From a checkpoint of a small text-conditioned spectrogram diffusion model.
Model: log mel input, arch dit, text encoder width 128, text encoder norm layernorm, text encoder activation gelu, layers 8, width 192.
Training: 17800 steps, batches of 128.
Rows from block 4 of the denoiser of a small text-conditioned spectrogram diffusion model, named by matrix and row number. Rows with one number belong to one neuron. Each number is 500 + 40 x the weight over its row's rms, rounded and kept within 0 to 999. All counts start at 0. Numbers have three digits each.
After each neuron's rows are labels from the 100 clips, of 14976 (inputs lightly noised), where the neuron reaches its highest value: "responds to" is what is common among them; "peak in band" is the frequency band that holds the peak. Only what is clearly more common there than usual is listed. The data: struck, bounced, scraped and rolled objects made by modal synthesis.
# fc1: MLP up (model.blocks.4.mlp.fc1.weight, 576x192), inputs 0-63
# fc2: MLP down (model.blocks.4.mlp.fc2.weight, 192x576, transposed), outputs 0-63

fc1.490:506496504744498522543500499501500503477513501457503475500529501498498499499437510501611500500480503395634524498407496493500491503536489512499539483503498486504490465500497500500499499496479519
fc2.490:499500500542500562516487501488498522450490502622510464505483503499506497500492492495460499479500502596495526510555541501500498503481418501499498525500498500512569504497493504501498506498477496
responds to: membrane; mains hum
peak in band: 1000 to 2000 Hz

fc1.432:499499506503501539423498501502550688528500503488523497498691506501499500491407504500519495454505494497496501555507492503500499503456713497501496488500500510502498394498498489500502501500499510
fc2.432:499498501500505576362502500504471284438500499426525510500532502493501502500540506502450497651500500500458501400508499500500500497504408500501507508500502500500505546502512501504504499498510493
responds to: reverberation; text has "room"; text has "reverberant"; action: repeated hits
peak in band: 250 to 500 Hz

fc1.406:538494509500481521499534476472507500484494454499499502492526540500500506509501469493491502513492416532483529510562322453499531500500499494494498509614497467580474517419570473492515500446546525
fc2.406:535477521500464503509470513502499500500494557500500500540504434494580521494499498488501458500520539484500501500440551536499548473492500504441499502484501494489500503445485585452489471597573487
responds to: white noise
peak in band: 250 to 500 Hz

fc1.364:522549507501487501500506501442503500521534464493509500557501509500454523500502545493506468504497402552508465500483596441376478557500500499501483523500448499483539500486470515474499408447501500
fc2.364:518435500500477495501457480483490494498519506497506501593503513501410442505498456597499500508465387502494500502501513479521515455500500493454495500471432499501476499608569499457546373498500527
responds to: steel-like damping
peak in band: 1000 to 2000 Hz

fc1.573:502486529500418500503364514643500500501533535502496505505500500502510403420497504571430465497502495497500483498498500477517477513504499489463492499615431473545512497517521581525408590489499553
fc2.573:540494501499357493494378508563501495497452557501497499548504499499504573502509500356487498505498455501487560504500493446484472456500498499439507503597501476545492502501531548570496552500497499
responds to: white noise
peak in band: 250 to 500 Hz

fc1.307:500501498467510485483496512500499804520497494483488497500394485505502491508614494501501499507507493526513519498465502500501499502500498515502498500496497499499500473504499504502503491494463496
fc2.307:503498500373501483483502500500539157497499500547501587502376497530510498506334507499495502467505500513525508521479499499501497500495517503494500537500499500499501485498500500494502499495496471
responds to: reverberation; text has "room"; text has "reverberant"; action: repeated hits
peak in band: 250 to 500 Hz

fc1.376:500508491500464496512471503536501500502488418515518480496499509500499500545498493526445526541498505611491506513485504491496467533500499498500467545433441501515501495546550560416465450519495468
fc2.376:425503502501523503497540594461499500499494556500470509503491504504500491480500503520499404508497507466500498517359495493532547599500499481484501485551503423509500500534438555558473544516502480
responds to: size: small; mains hum
peak in band: 250 to 500 Hz

fc1.326:450500498501590495511505500503499496537499556521497480499499481511509514485487521501506551497503423447500386515461506488461540438495510498513502511563526459500500462478508493571543504552500431
fc2.326:461505499503576498500512489472498503448504532510492499495501503497498465491500519499500551549472387526491535493503547490542415552506501500435490518608577497520500595508504497651547507436540499
responds to: size: small; steel-like damping
peak in band: 250 to 500 Hz

fc1.296:510482496486484495420501499492582509529499499457547495503554497509509499498500522498508483523518499500475530494503488499497499496503423498548515637499514500504370497502522503483434499498583545
fc2.296:551463474548489390499510512500612500620500506490501493509537492490500500500443510512528489393488496478508499550500500493506501476496498502518486803520498498529500485502514529498526502512500459
responds to: small
peak in band: 250 to 500 Hz

fc1.504:499497500628501499502493499502499490526502504642484501501540506496500500501413460502495497487495503553539549511495519498499497492357494496504503500500499505500502469499508501476482499497488499
fc2.504:499501494516499503562509499480502490376470501219473478514485493500508505489488500500499500354487500498484454492526501500498500500502507484490458431495503500485513502494501502499500500500497504
responds to: membrane; large
peak in band: 1000 to 2000 Hz

fc1.421:495445505561494499514499494498501519476504499501497522486546507464504473465499499470403495510501490547494501533474512500496607509490501502500500531498490529505517505504500526504504500485394501
fc2.421:486498502491486493451498494502559525500501502499505497484541502499490505498429487516501499425497501481501503600523496498505414506508496501509506524526501485501501463502466513483487499483424527
responds to: rolling; ceramic-like damping
peak in band: 250 to 500 Hz

fc1.362:498495491502490505500534621506503497500535440485504499432501504500504416579509497594503387493510545514504459508481506474467490500495494501587504510447546519468547500555410481539496504500506500
fc2.362:508544489501493501501543509548502498500502502499498504478502502517507588504500483427500411501485607500500513500502516542462500522501499495569494502441563597571501498482502450555561586499477519
responds to: text has "noise"; steel-like damping
peak in band: 1000 to 2000 Hz

fc1.374:506507498388499513549500502505513502496495503490493500501491501388493500515554563502421498488515512578494493497556500500498503498168506471501475499503499507497489500501498500501499500500500495
fc2.374:495507510526499536503526489537446503492514500694548552497557487497493500539512534492548497609505515364486534511441493484505501496724512527511538503517497524502520482499500518509506508498515505
responds to: membrane; clipping; text has "clipped"
peak in band: 250 to 500 Hz

fc1.323:514501500543498563532499502503531492512492498362546580501497495519480502500537473500501498500539500464492499524500502516504499499324504495471483488502491505500491526496503461498497495501522501
fc2.323:503500504500509593575500500505493500503507504356525498501504500498505503532521500494501493502501496497492583490496500501499503494505500496499501500503504504500499466501499484514490498496529500
responds to: membrane; bouncing
peak in band: 250 to 500 Hz

fc1.370:517528433498465497500498470554500500527504445507482494414519501499469438438472497501498574502494463498499604494512496578404440503502500502523507508550518503521522496568500463482506449476495514
fc2.370:493497479500454501500493477503504501501487457501498500430500573513499599551501501492499579501503472481500520508503507631643566499500502495496503496561500500500531501406500455518500452497467500
responds to: scraping
peak in band: 250 to 500 Hz

fc1.431:483504484504518502511520375502500499478507357500478500474500497504417488471499505625528572501500509501499599510500497436477500440502499506526500502532585460500491499459567500499448530505529501
fc2.431:499476501502501506500494423472510502493488380499478500509498589499493502435501501359499542506507508500522498492470512440532467542503502467497501498557620450501495501547553480500450506451500480
responds to: scraping
peak in band: 250 to 500 Hz

fc1.350:491491499500487498500495504479500500512469543499435519532508452498449518500502502537501482504501631492500450499550497494491481478501507502549502501428500585499488500570438586430471494520485434
fc2.350:500479505500494499499446559512501500502462581501488501549504500499499488538502509500502469499504652500499502501460499524497559490500500505549500496434510510493512500430426551371499501506492500
responds to: small; steel-like damping
peak in band: 250 to 500 Hz

fc1.303:487538618500444493500429424396502497508503500497497501542500527497565465456500500555475439495565510499500506500500506460442499425500501521511496516500372522460524498554448568554571532488497507
fc2.303:499469522500497495500428493458496498498504512500498504448504484510499513490499496418500450503582453502500505501489478452539510501502501448500501504509416560483505497415499511526526503486501491
responds to: text has "noise"
peak in band: 250 to 500 Hz

fc1.564:501492511516481505480480497450500500518532487521432494481502531484450496481501525528510500506475531421552432500537510479486521496592504500500510500499494490509486505504456529488503495534564511
fc2.564:459496418501513503504508511531502500498499479500484498512462594501644434499498502533497498495495374528503475502500511551500520499501461503526511499510526620489513498504500496613522512465597608
responds to: small; steel-like damping
peak in band: 250 to 500 Hz

fc1.312:501484547500507499500471447612500498531445501500491500495492556485429507500501586527520582499502500499500460507433501476499508530477502500585505502435509466527487500535509374455484501520500507
fc2.312:510436551507495504502489500504503502518564486491500500499499505490524441480481542458499543500499495558516501494499494352541503458521498503656497496500503484497499513421461400582475498498503508
responds to: steel-like damping
peak in band: 250 to 500 Hz

fc1.331:449498508496506553375497505516552417451489515424570525495505500670490501499560507492544511475505480519494547464493449507506526502313601509503499548506490501497502599504511498492505501499499494
fc2.331:502494499372500453507495499496496497353500498508492502500454501488478497500432513501486495526500501500496495497456505499500497503666488494500506615498494498508453490504474497499502501459402531
responds to: membrane; large
peak in band: 250 to 500 Hz

fc1.299:495502501606501512502499493500477504478500499443680601500511497397496499500610502491529499522517494509493500493500500499500503503520498504500501501501502494501657444499500494501500500493536507
fc2.299:513497499501498446458500526497528526496495501571587508500515500475488499497474500502526502551502503492506439507496496499499503501500543499499499504500500504525209500499505500500518499501503500
responds to: reverberation; text has "room"; text has "reverberant"; action: repeated hits
peak in band: 4000 to 8000 Hz

fc1.287:502554488497507505501499426548500499500499502504502499519499590500532547475514502421593502511505490499516500503503498458495372523507499494567493500435473533542520493463502540499498481488504581
fc2.287:502435501503477500505448496492501497499500518501509502571507482514546413412499497596499479500505499499504504502499502460497508491498500500499491504407469491520494498547489501501474501478506500
responds to: white noise
peak in band: 250 to 500 Hz

fc1.572:506499503379503500508498501500495498496494500507504337500501500531502499501504500501487498487499502478551500515496502501497500496491557500501500499492500502501503501500502501500495495510487504
fc2.572:499474500490501499503500501501510314479502505509451336500369498500503497514447501508470501672497500535497494488499500498499507502489500503513495493492500501504386535502500497514514500500506497
responds to: white noise; pink noise
peak in band: 250 to 500 Hz

fc1.399:502501504472501349521494502500559229483484500352495479499508498508505503501557504500507503500500501493500505392576547501502499500496457500502492536496499497500499530497500498498498498492487502
fc2.399:497508511415501488502516513502485502503496500520493732507403497511472495500473492500500501455492501500490561666413497499503499495500382500501498574502502500506502651498496500500511500493417504
responds to: rolling; wood-like damping
peak in band: 250 to 500 Hz

fc1.310:532508475524508504480502494524506500575507496537432513495500565502547495478498508502508507499505516445513444497501551509505500490569503494500501492496491484486488505498461536520501503526555502
fc2.310:424569542510500504517535503467498500500501555425499480500477756500436498522496500455501549491502514450499454501495457480499499461500489483540504509482498589554499492505497464507535500516517545
responds to: small; steel-like damping
peak in band: 250 to 500 Hz

fc1.510:583513561489496504510566554502506500506599521508497499584507438500515454515501495500535574505493491517496521502496491582494574492509500500496474498545490476502514501512463349444485531533509571
fc2.510:502522508497437506502552513367500493502578479502511498598493478503576643451501494508502568495498515498498497499512537612504448519500501498489499487489500496500496497407525443445440528506501500
responds to: text has "noise"; rumble
peak in band: 250 to 500 Hz

fc1.5:525489492505504499500524529506514497480531504500499483511497563501493498539498500510500491501499504449600502503478502496500485498498499499497475533506500520513509499519512516434466519499501496
fc2.5:504460499500532500500428494476471500499453485503507472502497548495502511478531506512564499486509491439514499496495500479489459459501493500516493497516558490499529504519444517476544498489496499
responds to: rolling
peak in band: 1000 to 2000 Hz

fc1.209:499502506496501561689496500500621495495503495499576490504511500497514500499512517497507501531498498508491552506497499500500524494395728500502499445511500500501520439502500502488494513513499500
fc2.209:502506505487499491500494500500457529528498500424524486498527500516497500500522500500502499497499500499502565421507498507499500501527518499495500499500503500502549500500497499493495499501521498
responds to: white noise; thin (high-pass)
peak in band: 4000 to 8000 Hz

fc1.35:460478500500540506498559549484500499499491501485491521503510523486504492498498505502524435496499505501500500499483521531539448499475499502454479391440555502462471485522348490510513516473453492
fc2.35:516502496498500502498525564500498500501500518589498498502502436495524545503500469525494393501500529508505500496521489472469617506499496501430486447529561502482500518502378501451514520409368399
responds to: size: small; steel-like damping
peak in band: 250 to 500 Hz